{"arch": "dit", "model": "class-conditioned image diffusion model", "dataset": "histories of elementary cellular automata, time running down", "train_examples": 147500, "image_size": 48, "horizontal_flip": false, "conditioning": "class", "objective": "edm", "cond_dim": 192, "targets": ["rule"], "num_classes": 256, "cond_dropout": 0.1, "norm": "layernorm", "activation": "swiglu", "mlp_ratio": 4, "head_dim": 64, "fused_qkv": false, "qk_norm": false, "inner_norm": false, "patch_size": [6, 6], "layers": 8, "width": 192, "positions": "learned", "optimizer": "adamw", "lr": 0.0023, "beta1": 0.95, "beta2": 0.95, "eps": 1e-10, "ema_decay": 0.999, "steps": 8600, "batch_size": 256, "epochs": 14.9, "lr_schedule": "cosine", "final_lr_fraction": 0.05, "warmup_steps": 170, "weight_decay": 0.1}
Rows from block 4, named by matrix and row number. Rows with one number belong to one neuron. Each number is 128 + 32 x the weight over its row's rms, rounded and kept within 0 to 255. All counts start at 0. Numbers have three digits each. After the name is the row's rms in percent of the matrix's.
# gate: MLP gate (model.blocks.4.mlp.gate.weight, 768x192), inputs 64-127
# fc1: MLP up (model.blocks.4.mlp.fc1.weight, 768x192), inputs 64-127
# fc2: MLP down (model.blocks.4.mlp.fc2.weight, 192x768, transposed), outputs 64-127
gate.239 108:131113032111092132106102090135076173103157125119216120103116115179184181106106147147130152143146129124124112082191112167129106150217116130148152092104114155178134197118174154127115117134150091
gate.240 067:133110072104123105102134144079118118111129170131112140132101088156140163115114144163161119145161134099155165112101073097169128124114105162181077114166152111125187155108094121148161131099150130
gate.241 118:212092106148086131125115167152087104150134142119107095121130185175184150130148103163098123062154124113124086140167146158159136108178136066172098086099167131175092159084139166139182098150168034
gate.242 083:121120094131113142146113182144108149120175092123029168167088091161097153181067061154154114126153144145087120092100143093123129135107255116147131136151128108115116131099113134188118155134160081
gate.243 106:127100140107108174094092106122170179113166113129066179108141083138121079161145111127120168162143137118076072075138120109172126186119137135143112127190140094141149129125136051117074156092179130
gate.244 082:154145166158171095108141121044100141108103166101138158114101132137099117148132145137118105103167219114155116156066126160131170103087058098145077106118064123144144128141119161108125112125138150
gate.245 082:134134139131154109120148127135143065166176112139180143105077115141117116154142178133109146100085113146097146172116137140102135165128159106139067165134125173099133079145103147122170179077129143
gate.246 086:114130118054151068046131064171093167114124114182143138088130162151155151085092137132121131120148114128150153165155122100146124121106169103146156107118125108132101171140133152143167136110186146
gate.247 085:152121131167138100168132166162113125076107141130156141173140116163144165168138105148130122110153147142119145154118116115240177107129162163117072131122156122140130161150086178160097119073101171
gate.248 092:143149158128107133133109055122166151160098111127091132139130167081091098130119120091076081145102129104090126151144194145086106143123131113098117203139167132117098094191156118073115160172089127
gate.249 072:137089156119129094146147127129136102112104093072131155138168167110113162090085164171064098146088147086107176172113141176165105133118119093164078170130154133091122154119131169124160127132081133
gate.250 129:140111092124125142110136163107116139125071114111129161175089144148167202127100155086112173104142157162091133128162116131145113095150150091141131084166109139119055166153209130128139057112153136
gate.251 078:136125049000126132085118118096107123160127085156090167114093169170104137123114112151172179133118140160130161118159140062110128115169186133132140155091147132129141167109152067124150141027095169
gate.252 087:153122173117118173109087164149119080132139131124130124155106140149156127096124104078084153130115083114070082113142127132102143135122122142179111155135000119158115128108209150104156084110186123
gate.253 084:144144119071108152116129085164150117097133218108174158161113116109103170100118154124118116142146081123117105117077113119146128115125146140154153116135121073157160109145117149165133108136108094
gate.254 133:116117112070126110138156134049066065139173142141160143134110134164145127084071141118123110135160119071132192068156113127158121072081078145216149109119100145096223131089137126150152123118150150
gate.255 072:135134172116106103162202121102200151137121110067104128166164128109088148104080127109132087123092106158186203162115120186119095131134126141096125179111188163091144072142120138136127177145105139
gate.256 122:115093089140148159107131172079122107123144107134093193179134067146164085095176124137151168120166143162112144162087140132152175196103155152155123092102118110108107129083129107136094107144113104
gate.257 087:134082087111144092157125085103118117159173079116090133161179169121126110179153146128108142209094101101136073172102105158124130049107160118144116180140157073127103140110146115063148120201117160
gate.258 133:088102101175124099099159164085117095153093170120120145119072132143117149143099151108147180147120173123151057137120123121155132101107115138137094084104099108152140066104109119146148110097137115
gate.259 080:124142144113120149122126155141180108146114165146148174133099130105098118140118133080082128158133160129089073123181151105121128179191137153088132151106166121148104052143153105107125094109173149
gate.260 245:111089124129080127106139101066185160119109127108135150096100095084153160148111145127112199129114092101151143224179109155097118104130108103159119147134137115160106162160160180140113168121131115
gate.261 081:138109139142091148139153175087148120128151094137127156195169136123150176124151122135152092157164134165154181123160069103162093187062227128132133112058196097089122100142096121148130096120167111
gate.262 160:143102128096149087126126128114115141143174196095139126130110155130110144125114134117159098168136136166143171092089122095136143086154143128123101153169128121117215150110146144140202169123151178
gate.263 090:167089143112114082131112070109135094154106168126217181132083182120111088128109129112098101144120072169132141084131154140116152077152104132095098183117149066160178150119141099133162169102177138
gate.264 094:118138129138146163050110125077164116111127080147124110090102107212149163158123107112138150116149136155118138069189150156131112176197145127108162113112139125152185113144117115113188127118170140
gate.265 092:177179087089160150108120156115173119156150142131125099142102087139157112142101047155112092117181169151167179129162152137129162226159102100118147128106244077104137075126112173122113119109156152
gate.266 094:167119133113156113132135109086150151111095093068129124188145106173124154086110118132123146193180110189138089166100106122095135149187135128142139144123131128166127149149160162124090113170150142
gate.267 071:164145117147116156084151101104115114110132067123083097137208147154133128132095176151155132203053150194119093163123119155069163131120106123156158157155116149093101127119127036094142185143191078
gate.268 084:116117137165135126174182106120127158130160142130154100174086112081044061149122121148122096186136129083128084133135138131150095117085152135177123092156106172109138124127119092119059179086097138
gate.269 084:136156155140105132130089066111157148165103120122079128139131155089093099126128107091087071141105123100103117149138202150077102114139135117097102194150159125139107113194155119059118146178089140
gate.270 074:149115143080177124041202019106102122150127090164176117111129182102112144098135159118104128112121132136132097120201135114158067100106117186127109131110146095191093170144146137098147119102116137
gate.271 072:125068093140174054139108149124125163116107156091170094146100163163182134123087130127117105111106075151141137091141172145108162125153119114107166176145090059132182123124078174141097119093132121
gate.272 092:123136113126131108154147095056099101122122142097144168092156136103138148172119112143067121143132169135149099125166140105128113073161166148099122133131115117214132158129197122111126099100144147
gate.273 118:135109085088101109096152117105122091132139134171158163132131096119128156133113108192083084145186129090155150126121098180181107185080105125133130083108157112117135121030065072171115157108115155
gate.274 083:152068115109166125099105125161132112093123056108093108217125110133118157072111108140201119105121092125151168143117091144111077126124189147160061142126174097144105107135086151141205166134113097
gate.275 077:150163146157090135127122063106154154172099113133075129127125156098070098143122117090066074149113119112097133150153196155079101143154126109087117184134175139119115102209147113079114164170063117
gate.276 085:102178111041107110107188170141117131154127115119116198124127148130148130240106161130159105129071091124111160107175091110141121176126123136133192086132145125112140138136151115147114108097147132
gate.277 133:060156046043122105117122128134104103135146102113134155088117160153149102127099128079197163126154088127145175108152103086144161127102121141155146129087159102128201141119155112138116134130146195
gate.278 083:135078129075122103126115184155113099082162094146149128184113139154137144186112139156097138154159096166151118114121086139135187147107095171162117110161122150122166098074146119165175084120189094
gate.279 087:143115098117156156081084116069111079084171084128157118084126123150097130120145148097163130138121115179112123116106081171152155119116120179143127091186078095146123187109109147065165119062136148
gate.280 078:128089124134101066119125150140148069147110123139113108113128194115011182161120091136076108127129124118085189152202153123108142140148146164182147126134144105140141128127090133184132140140099108
gate.281 089:146161145120111179120084113138121078103112165184072145112093150103070122115155124141130105099163170094136113146121133172162178135086112133130158086105119091166201137115168024137081126127096231
gate.282 096:128141083130133130115124161137115122109138087156107094114188099170186099126119113091187182100150139102084146128094111191152108153086122149177114085142133141139106186136107111089111075133130059
gate.283 082:146095086150074119149054101109181121162090083095105059110069035131146149125105145104109160157122136113128128166128153154131156126178083148108197133132145159118161124103121096097071159084106087
gate.284 071:147144132090098166147129107139150153130039164145068105159127185139216144121146173084142094086142133142107092119112126165194120152095056117156056166127103119155085123149127108150151117113126155
gate.285 150:158134065091078157124079060091080089151124120136141141117131109161123127138150171122149114133133119135099058072127154164150120073146076131147149080081092107161157174117156157136119068129136109
gate.286 085:145078130103100201127128098125127148096096160127158071159112150131136142160167129135215088130152132135156045061101127122151114126123104179132125095135108146131125113121161136132181159136153155
gate.287 078:167200130142104127153134102112168148161092102195078133153160134156143130206084138144083106098142101134125134130090155091112153117150164125114121125108092110171091121128100158115132132084183224
gate.288 111:117153094058132126107144134108148160152083154146164151146127095111140179136093126102077144123152146159135125110132109126142117113139138166066106116096194107133174066101080130135157066117121101
gate.289 100:069062063131077127137078129095070123104139057135172094132096140115164104115123144187172185102105112154126065105158160107155163113145140146141139115151093115165131167125154153105112054111147093
gate.290 080:155133172167114130144104085130127154159141089110056130152173179085071103131133106144109064134111109084107114172129152154091117109096133111119097180157133125133122160171148133069104158150066143
gate.291 102:134113091093136077105141149126141193121157090162067122061161111172174120137083150144138127178114138154146122185118094099164111101056137146122072105151155137126153127113096165132167100113061117
gate.292 084:227150092116152209136138098126161125067036121164124136179130122118105133094154098118112097061139145134134094118185148147143083110149151158173102115154163126154100151140128122110124134147131070
gate.293 076:090155077093144073111116111120118154160114095211125073122077147124074147069173101135121125195181175078124135117064127123140156153114217124135079080127128190138119135123160214160185125145081104
gate.294 095:128124089151132099096109088145129112116115165083154166155132115167116128154200160135091128216118116126097049142136122155117146118133148140126092109137163053128140099117133170098163111157131126
gate.295 141:139101117077098161088100089135087103154076113130150144140109113126133149114133131131129148123142130122083089083113138121158099138194156142097147105097099118155178182144192154149163068147118121
gate.296 076:157143179143113128138106065139137148159103094099069141130149172081075104138133113119091088144096134099110082161132174151090088122131122097123101189143133124132122141195156121055111163150069143
gate.297 089:112159126150110149150120142133139136162162187155143149102134195149167164086105099139143151135155139161117147162142112145109094160111113171105064124166166129180087100112101120151098150144156084
gate.298 077:056098093070186135060150173119119150090173118074142073141130126122160109057138133131146109150165083091128216180199128045163164088118096153149140108147173049164147126164130072127161094150130110
gate.299 093:138088160142139118150086129151129151086096067132104119113175158110171144128097135140125121092195113135091242184088122108102129101079161127116113156106105123146118158143135075110107217057141115
gate.300 101:208067171138117111078144112092091169101078124121084139134099115144142150105128123125131148082173172122089106096101129122166143108146073105135118055172108133123120197126107054098177138155091104
gate.301 073:096142142088114074099101145154133108126148144103030121130101203090140137125115140132126140150180077089046041140085182140141064130180145147168174165095102147110150146136153105098090134108155115
fc1.239 088:148107155123164122149169220122143122140171143118157137126156146142195146083156129146115133103120139143153167164116027084133159154111132129120100123162130164096133082084105119142112086134129123
fc1.240 137:098063103141140089118143105146107145088128130100233216149116100115121137120153198139158131129176068120118151103080144115108157140109001124092112165108126131129111115156114235127155139168069115
fc1.241 143:098125135069197193128149096188187129036107099094165154111144142080091156130106171133142175121129140180135137093119077102158100158100125210121169115154065129107203118133109141121110140108112159
fc1.242 092:154180162137142132119101095135142169155084097132170115115152170120121072119192157136071076154098098097140118186155075131151125145102054112105084133094146146126129122170101105096109163179089141
fc1.243 139:122096115137089141103109157116134172088169090135119159136140131143132143163153141157107178128147134133096052073168089085142176144087103131148094110177117118144190156089136118150124086092163143
fc1.244 082:136105153127111097167140191111119162144165097152137159107177134122140126155118115177162151140129135154133146126109058135119150134102119141089079087120181130087119063123063146165123121105124150
fc1.245 083:091158131135175148133136157184176136102112158079127125104105104124152131133098162120156182123113178162206147131103134178121153167149129152123124109110159105129148133100104137120152105114148073
fc1.246 093:151143121196102104189101161069144160116130096066090106114078149103094090132180132117124116133123153149144189109127223111138108138130126174083168146153099115095112105125103123130114149099077099
fc1.247 080:124178118155107133119065104146122192221129090100083118151131136140136062121169110139103138139103129107108107136129088134083097082111128113100120153112102153097091151158128096110152163122112192
fc1.248 087:137158140148104073155116180123101175112174149171062148108075089116162131143160164129108111187101176144141104099155141178101126146184024106099123073121172157122117136122115227162142112118023120
fc1.249 088:125185133168173080138195148068080182125166137163091109129136132152111135164125153123036114163115151123114209113176084131118058170145149149087076097103145091166126134124088162138110177091110108
fc1.250 122:103114132139122124174076145141114152151102061138164143135153125109126132113080125134134150137105081136079130144113140094123085091133164085109093130142141145068063148131189147148101080126140157
fc1.251 085:129115158182139154114074144145118111137148166157135149236161109107112146089152144141102095123135161131153174174089054157160121163116115144111138133167068144112092101089101118125125137108163126
fc1.252 098:123121170128132144167113170160096121116119100127146097142140128131137136089111153125105131139162071095109101119153078108104202099164096146164169190097095145135071147091175212108114160125150109
fc1.253 086:129137140192090110089135097138174178125120127115111158103115086116128113102158157090069135137135150118106157129129159194166139109159094103108112139114197151129041072152091122118125119151156134
fc1.254 116:128127118080116156130127141075126121126093177087205205117141137170205096129093101107119110124130118106150150124109130108116089015136094132165145156108115173136142110136161081146156163108134128
fc1.255 089:134122131154117121122125168115103122137136091143137151101134106162118107185080145134092124125107124095069119123180237131130099138101117180145117119058074101174211143159185116127159136119164124
fc1.256 127:148125150174109110119078119141128176154109113177094135190106106096123128152147152119101126096136165157075121116140141128117137196065150147142079124119118127102145164144147115107099143137093062
fc1.257 103:118137097152104175103136114134146142114068157168168147101098112131140119146166096092132103178133141159123166073197211100086105186135084122083207172122134138150151044162135129107111141171100109
fc1.258 104:133137111137102134101134142121125085106165157154191150175145040126097149107230176117069197184156107107133082123157099164145092089187099153144134111098138118151069109125105122124187101233098082
fc1.259 089:147197099112161146172108148115115125152138206085107100167119103090070127195153158111067098125053138150102128104121122168127150095121111152163146121116139132154092102111089191113086067158163111
fc1.260 133:157202184149154143183114127184112104151142106162115097176174157145085064100152114112104060117109173156112126070091147113150128155143145137065138135113146169081130075119086073098131122169094130
fc1.261 092:139047152131126174106125116063118112143146150128185166064161209095109187085134193151113122114104113158162149123155077163119100184130145125125161168112131126100122105174127168110155171119145108
fc1.262 100:211147179169150060098145118113167138131099154180200091105102184150097157166113133099096100162100078114139120121159139079089164116128068132103133167161139083118140154152163173134201140138139095
fc1.263 107:122097121083135091134175158128120106142110158144177158097091159123079123108128131173145140158133126128147143103123111110160128087129096095154096130124129144168216153079130152146132123087134155
fc1.264 088:165131125173089107115176107109103131069104070131059046073203163159104113148144099134146039145110153121107103083147141101087115171153164138167102116136106144155127137126129037115128194148160100
fc1.265 093:124096133138145117079149100134137108118100111184133147121086133125101139130122139121124217142100080101138144148200118132135115083135114105097151154127119153138070132098123085149173094147150145
fc1.266 097:109131142098174110162143116167140135109126090153149132145155145122163142075096167143098173101117099152139146196099097158131184118159195162116135139113135116094139121109084122141149105121169152
fc1.267 096:166108167161171090125141124185093083074137137127175119133166169174141162100132185137129175150107092139114159151155110133183162114129108109140081124127112159118133126075140180125106165130099106
fc1.268 083:200084124158090134162139146135172116123134170100152134061179149150131146121128175112090183153108082134110171109098096140132151147111140137147104113146092170164158118078161104096110174129110106
fc1.269 087:149130185141086219116147115082154101135134135110099125127106226114117119095110099130117140161045078158128111133099091125146145104080089138099145090146118095145115133112120150105152110094131109
fc1.270 088:128111181112094138160161148176179114142121145162112093140138207113066075102109125110096088086133190137132202146106175193163118101140049120109077172161175091118157070135114151083161131120125044
fc1.271 087:142159169150087142122093048147165147182096114139072148124170139077085105104147127127071077128120151085085115156111166140110064122138133135127102156140160157135080134174152092066129162180078093
fc1.272 103:083140135099146111116119041131095128142143110091132110128142150128109119145095156121067159113108114100135069138107124150131162106183144128166153126092119101183072215149201137109170124112121115
fc1.273 112:107118116144092159150121117093104132102105105110068142153123101102117131118147096139130040146119140083147142070171146174107114146056198152125162106110118122146155153130089110122077141107081184
fc1.274 088:111121109116060162123051166113067151037135142123083099117121134144131127164153085153137147152165054095052108130164138064093106123137164099122103126097119146135123131143168169135119155138133090
fc1.275 083:102055100147119125108091117110114117146132130067127226105157168149187128155183121122128083127160099111106110122079105145105126100191167099111182111139126185107080101141106200118121124023099127
fc1.276 090:092096116136106093121129122088114098078105066131155108137117097146131172115075164110162146104137160136123143158112123084141203104177161146177104115131096126179195147138174143102129148136147210
fc1.277 119:066151101114125160113084145126121103136112160099171157068128105146193101126074116109151091139130102085141143115185084097165154111128142126113152176082151117127135135126141017124138148069152144
fc1.278 112:148101131127139166172154100109113131085131172187002098068162047130124107048134100133120113113119239136171117110156120156097151170121185106126128135131146072145105143140135140085161103147141128
fc1.279 087:196111082124055154119132113046107105206120153185161159094130167122096126123153136123083139135131112141103168121077130097134154142103114104112130072115171135144102114076134111095152117143175100
fc1.280 101:098130115132164151126143140183104103102206139119110126107073095139100148147153144131174177121108125179107108147069092023103102118082130120153169085127066146143141133133137127151130118107126143
fc1.281 086:123140161146123127151109169149161109109106119090141103118154168090125137106100156154068165114114162124160183189109092143170169120174145129103111104094161109132097121094123115145120099117140172
fc1.282 102:132120111148148097110114080098127115115113152058127145127123154151089117122099134179089075132114093148100060108105162119111189071166144089091129161135109102117179152138199124164193171126117143
fc1.283 099:125148155104091082125120135078108113137118146125134179136095209129094097165146111129124138108105094114096079149158175113121058149092224140143039099117134131159129110137168155122129125146154106
fc1.284 089:128108124173093106064081091092119116194116087161168144051107114135104126159130106120136113132141150144140109095172131143082212136109212112139092125147142149115044109136134129126113170097132135
fc1.285 119:097102130162142145126162184182162163156105100075131083132127188074106138081160129149079118112091119126166156177145142188078066183120135155097160152174147122111127102140088111123160229153100137
fc1.286 092:136152159132135044138132190080130142200117059105075147124138136119146121134087130109078117110144108151122158151133141141111163150208137073103136146123130103143143125150100131128136091158100061
fc1.287 081:145056143139121148099109153098148121165096119152068140117144143114163101190165143140100100124149193161142110143114189146135110160128136124150144120164123181103117060141081134131137165134139129
fc1.288 103:138112145245179155089134175132148104085182101157140154094090134160121084111111084141201101136114147122143153121070135148134109225200140096147098155143111173079152172130104096153127150111190154
fc1.289 093:158154121183095118058065122068084145119141140129104097089073102134166087146141131105148130125092132148101080075131231184140106077115099134130145104074090121188116163137213130104120128157125064
fc1.290 093:126132121150134173125103142146144111151108152245140057178109026169070154042136136109141137078114104127131139172120125156095173133121197084116066166113128143093126130137145116134160114063090133
fc1.291 101:129140171228124174144107140150097085121101116091135134121126135014085136139192101121128110117129091115127209119119141151104132153218128087143157150120152141120125115150112097117109146140173149
fc1.292 077:132157102112140167115103151162141140080110118121108119129127120139118113148134089118087106145121139087049058120171132141119102138073099128135160162125114109149137199151226129101141114141122111
fc1.293 096:164124150142116144147137068122156162153134083068088154121148148089103088171107113113118057121090083090099136144170135118110079090116083101093128198136140119106090127175150076080080140164097127
fc1.294 098:137148112148133085128105127118126122142118181090083157148140126160116148138120145151101162112142130149134076172060115148133183078127123155096071084093164132133150139091110145138121090094099132
fc1.295 112:157163118113129128152169119091026183150137062181118129083118210191119171072123129124102088139117090137118152147113139147114149099127177113154175135105100146152141163123123091109109136157119077
fc1.296 086:142115103134136167142148167159090118076094135182156169132177163129128061211053112113138136126097054152148158152119106112210089111148180124117167125115148109159110153140139121179127127075075115
fc1.297 092:089110174172071105123232138090095116213158100203094112069120137170138091149155163145152144147145058150137157130139159150162165098097140137136113110175149105120072099127153114139117111102135205
fc1.298 099:138153151154113127187107089137151132156111101119101160144144173070117125115136117142087091116082187135157111115129126181087088193125176143105090174176151165103122063122068137116108145155106053
fc1.299 102:158145137100156063161149194136047156081150121120138134154233070104145134139104132186114127107122113136138185128076160150165178061111149140123132107133120087138135190109091163148172111146143146
fc1.300 120:157147146145131070084109136155077179146105059117088127166150139096083125178099125133095107136116098115121164098096167101107139121135182098113091139175159122079167170165163111080122124162048110
fc1.301 091:147149154161145126153123076122176157187124093066097128104187150093104114139112128142057096113115103118153180151137181138079111121163126107124070183152166127140147103163102129054136117135082190
fc2.239 104:128139149173144164126155144113191176122086151108095114123084124122119154083129115138115092106097098129117102101211093154134110174090124186147113102161138134114167077109180114151089194103137153
fc2.240 147:108178140199129072095113118098081201173151148141065143137092114124102107120155132149119155119081160092096141128102126180115098129148154162157094165154155135046145136113177029092112126084178131
fc2.241 140:203144132140170133166132100074204149183109134115125120139101181229144104123101096129131126173131128181123143138146082161149170124129110081166112126070082148153078093118159100131139142102145129
fc2.242 080:141115150133102131122114186115139112125182117142081147161106183054112165096177141115154115123069105124075117127186105208160137156108166160126172124118145100104143084119151134132104145129139120
fc2.243 118:118148118117100140142158077122154135127106124122152150129124100098127052142150131133097113103134130114107102132141126153185158106128214107156128115084110079154127119137119169143026150149094120
fc2.244 094:131124126110108078146129131097107140139133161125125140171112112154095121133101148063184057140094090113088147086112164159110137156201168175181126096123162120146145102138118093135135111139104054
fc2.245 098:133138156111126130122128140103107112096160101162120108117178118164139110153116178134105124112110150200172117117095171141100138135047123158101131133064142162112123207133088112125157136154128118
fc2.246 078:125125124093185150167136156133076114104069093124144130140129110131096161141108129146060154156138105122114242140063068124143142144137231135145115127165101138140072099125140093087134097094140127
fc2.247 087:127112114126073166094123101090141082095102121139149112122107143092091085093134140087136111116115131105158166157100118104056129127170147058137078136148148114074155122133128175175153079065144159
fc2.248 098:129165146119135149098141123149111079120124099093095108100111162122087111114111144104118158173098159146169139088112133089149100178152134119110147189162109116174124114115113204164103095104030153
fc2.249 085:120130147163108131139145108112155070123108021145127156105115077103119167107107143118129135139180114159147081110124123180108099121158128155160144115084081111149152077172152196171115163135142089
fc2.250 119:129134126155132131195120114126085108122050100142101148137165132083117174135130108107153139129157138151066162093102160104130141095159152171086157147111129108125182129098038120133134164127112111
fc2.251 092:149138096120100124099166118131123111091150151127152129111150139184112111123155100065095201129161098138148135144080100077109128202105078140059096156177178136139151112171097139120115155171163143
fc2.252 081:141098155125137087098138124132107139125137188125109132134137113083122163124100107141146130130166121139136126114115082127140139091116090096117171082074031137114125160165105165114108064135111077
fc2.253 085:080162093114171074159139128141125117123165164142142126123182106192150083124156123103155129148161084145158100137175110088133120109174158110097083170143121149119089099123086141155169123150094130
fc2.254 124:160137136123097088117118126112091117126142105099093207140097134150171090144105123165125135128104122073145159112166136162122126185163136136155109173104087147132104146122110183095119154108117181
fc2.255 090:147121130189118129154151106118154140143142085116128144105126162134167130108183128128079120101152123124124144146079201126104124082124120108168142079138074124141160135135067158144123140125163168
fc2.256 119:120118120090104158113147159131137135144176153149132107165183120095114142150108137039143073144114117160087105115109102168124136158069129158166157113172145122148128167185094093112114130145089095
fc2.257 101:154098103143104135119134131139149121149081126139100144127186116125130137091113128124114149220103134150124080162120172118137138054168138056139184109114128167102137102154113135049089189188122145
fc2.258 112:150085131118151106080119069130140125167123080112124151127126095132115148117165155199218125102121159092155108147132065130141120153116185149117122128097154105148181119128165114128212096078147106
fc2.259 091:146168143157178160128169131113142074146169155152146127109201126185192072110125123133009099123101151133156167129137138052125144117110146097179158116146113121171150027123120171126139154145118183
fc2.260 141:097153131225146132171117166189087152094099121052119103118103117111151126130155123123102163122125125136152154231141193198131159116167111112146154149094139131099151102126155101115165118140101120
fc2.261 096:134128106172096157144142114145144193099081127144105137118129126163131150108146112171081138093093136168129155157055133088129131161169104137124121109142160093170152118160174153118110121108086123
fc2.262 108:134156120112080116092150144165100116140162099129113111160159128150072151133135139000174057087129114157126123117179142165143085082059150103061162105085140084120078145144157145109164101139125162
fc2.263 098:165153109150096040161138094159126116113182073155074143127101147160149100126119132063165129113147160096148105131201128166097109147133122142145099171121144059108094155149121113100148145136069157
fc2.264 091:113141096158099093086132167140129126163115052099099133111142119106148109150133113151133142143102136114109132159042119163143081050145133148138123161161122139143173151096152136107122218109171125
fc2.265 095:136128093133139146156100127102122150091088141100132154117124110125130148162108040185073085115084109153159143134130066079125129118144101075093108119121042116118101097192154126150117199163147102
fc2.266 104:158152132129138105093120110117158186110171109083151128100120122134095167122114152136103099078062138091168099154110077129102140161180124107109113145184165126105125198169131103136090099098133146
fc2.267 094:131118095206128156097129167171153112120127184130148110091119098121159140130111129151109097058217055143094128126132105153093100130140154166117109163145118144173125165171135176160108119116081157
fc2.268 076:126128111095179130111117159146061192117174098140153113115144112089152113112090143112034147146124151134116114073160123115146093123140137142208118188122209102083139132082150091121110147132117163
fc2.269 089:028148137116124112130164105104088136152067123122092110160105067111137113149129138130087083145066083112146139092195124080123160110133116146066119128149113146077147132173105140117095095109132106
fc2.270 082:109094181146161106137173080131145173088118137093120161121163085191179174146118173117102118111143156135155144146056125135109136111109087080149143127188104190119149146150117155083111162126146116
fc2.271 092:136091092075094159123137169127127149122149130152172141144148101137096136115151153143143153113117105125079096109105083128142164136116129100133188084219144172187176140129077166126170105103131154
fc2.272 098:111124101166103143144064132101097146084126150186149130167067166088116137090113108151152174136125133190123170120156086147170054126133087140113134139152146120163069115111116131138123141153153119
fc2.273 115:103138098086133120135122132150130084138138157130133151134140127133149188108124158099081161140162107107113061121200119103123135183121147092165114142123155133179130076201110109102086181127112127
fc2.274 092:099130162141139141152145090120132115106109131162123108255142126119129133110124092121156134139148092052119100153101058097132129126183119125090145102161116088146138095095084101130118156130093119
fc2.275 084:184076096075180122145113186099163139141161125203114063117127081132098162136082110101156149106195127067100112106144134108139125110141122143137180173150102085150131120099093162094145129035071120
fc2.276 072:113118083114123145167110157091182151105146128095141128078169138130103111152121071171125128112143150176194151142149136107123155160087126118146045089184149162118155104144176127131129157119082150
fc2.277 127:160130078093127149154162144132149130143092133126069126136110124160140145124114133116144106128157117141157148124228168121159131167074085114151105154163090130109111144131095183134115132159122132
fc2.278 127:149150105057087180135125124160086146151072120141173130191151090159175131080111151181148083122133038082180076071155165111117116081125129080147149164140136098155167119131122098152112112121159133
fc2.279 091:129139115156135128141158057169094144050160114134107150137099125122073177113134115146151110132152134086133057113079131137126161158140119178180100052158154140159147152111103158168123021119127123
fc2.280 094:091130129113067095100130057136144130113149135143114160118142159134074131159123125093160123138148127109081165187049216076122107116156112087118112105130125140177106130087083134102142166118152136
fc2.281 085:141106112119142169160180114148091090171148107172146109130153121143094164120131128107107190168157092111106141099135122161145090089089089100125097123130135104184078134112118200113140101148135096
fc2.282 111:138158097167120093147135119161143144121158078099129157117090119188076136120106151160101121127143150098132117128128147098111098113129153137079111139061089126118125102115142141112105117163175143
fc2.283 109:125116110156099084144091129108132109126168118109142156003127149133115146116130159185111089141100121180202115107117177126124108168131132163124095142101081141060102082132134131118154162127128117
fc2.284 095:128128145138115113120086166159165128145097085145148137069109170103213145087125166132081143131100129158139109100127123137164136167071144141071113161114084144087091097124149110108176239132145070
fc2.285 102:156130110108177193150127179137169092078173124134133165078120147117136118129151133170187149127123112112108079102134068142133184103112088142128085094114175097114118095101160143122117140125126165
fc2.286 089:157068171118134118119128103170137079118156141136130174126157121068135138104132149120229113086143114064123104113117128108146103081155134152151122185179115110113164097156082117092050113146110166
fc2.287 079:105125121146220096143137113101135091146128111106110147149109109118080160086125138143113158122161133108105087090148125122159187116072152124145138156090048114119121080115132167105115160075163173
fc2.288 099:130118121107099187105121114120126104159230118141137153093110148125089145116140102150164132137141115128140073111146141178113110105061103170072142144153053132110125201091113111148179094136167104
fc2.289 104:141105016091110171187135149104064073107096109127141177111114138081106188142137098095145108139163127098096136177124096109113151115084140098147121116141112117176122118132058118106122164111104128
fc2.290 088:125158119207102112106103154185161163114115130019178195144151237125157076199165122118129082092134108128138127153112099187160181159123122158080094096103113099188177165145149078107088102040099165
fc2.291 098:118116119108138117124137159141129140130148098095082125100148139200044120101174103137105164129077158132068108123128139055098126159133141148118101147198218119085105131124099204152122159117059157
fc2.292 088:078151092176192125102129095057124105062191112113138130110114111123120175143095134156193126096158162124135159105079163156119145153055126171185102129102087111133120139123206109127120166155099100
fc2.293 098:183158130188113120176117118150150118151078114066098183127119116096183103157073113137162111145162150127141147111179122193128132191057123086107080188082126094131121159123164161150086120147091050
fc2.294 084:098154160102118114150110147109127111129120150143151149105121124080108133173182148131191123080149147150126161068169104088123109110106233187133157122139139079120155096127156124169165085079133146
fc2.295 111:089113089130159198147110139119110146151190144121146095132147143152117105115160156092112112148155145125094143165176117102161119111056116100201117142099113137106132103124114122119141114143126113
fc2.296 084:124129097116116118102152109160159124132114144062137121118183112115092187070202101115144126103112048133081136113156041115061095097148141117142166131104131183091113177125150134160103089081122154
fc2.297 096:124108104159147140151107179113145152114150133116105144022125156132112143098137138169038070148090106169214104112126149132111143152103121162123084159103135159090123106102168123110164144126137120
fc2.298 083:136085162134144145082169134140143098084123132130173149127148124113137112167093115084131139149108100091099065211094099170100081085108096146109199157095164157058142154121076086133160115153131116
fc2.299 098:121147088135139113164163175120141154153105098159126110096145145174146115134125127164108068159041133153120045135090151171105155174104124108145155129086127136104149141118152177145091224173135121
fc2.300 114:091094149097155159096143101113129107121075076134083118117126128146131127166129120158087135131130144099155143154202163137102148137083128141114107168112177117059091156122126076141153114128139159
fc2.301 090:159155139136088082121112166118127124115063140199040140110079099163106125106117108121089181094172083150141153124175146133154047126137126108202165117103113131139163181134147092090085123097154131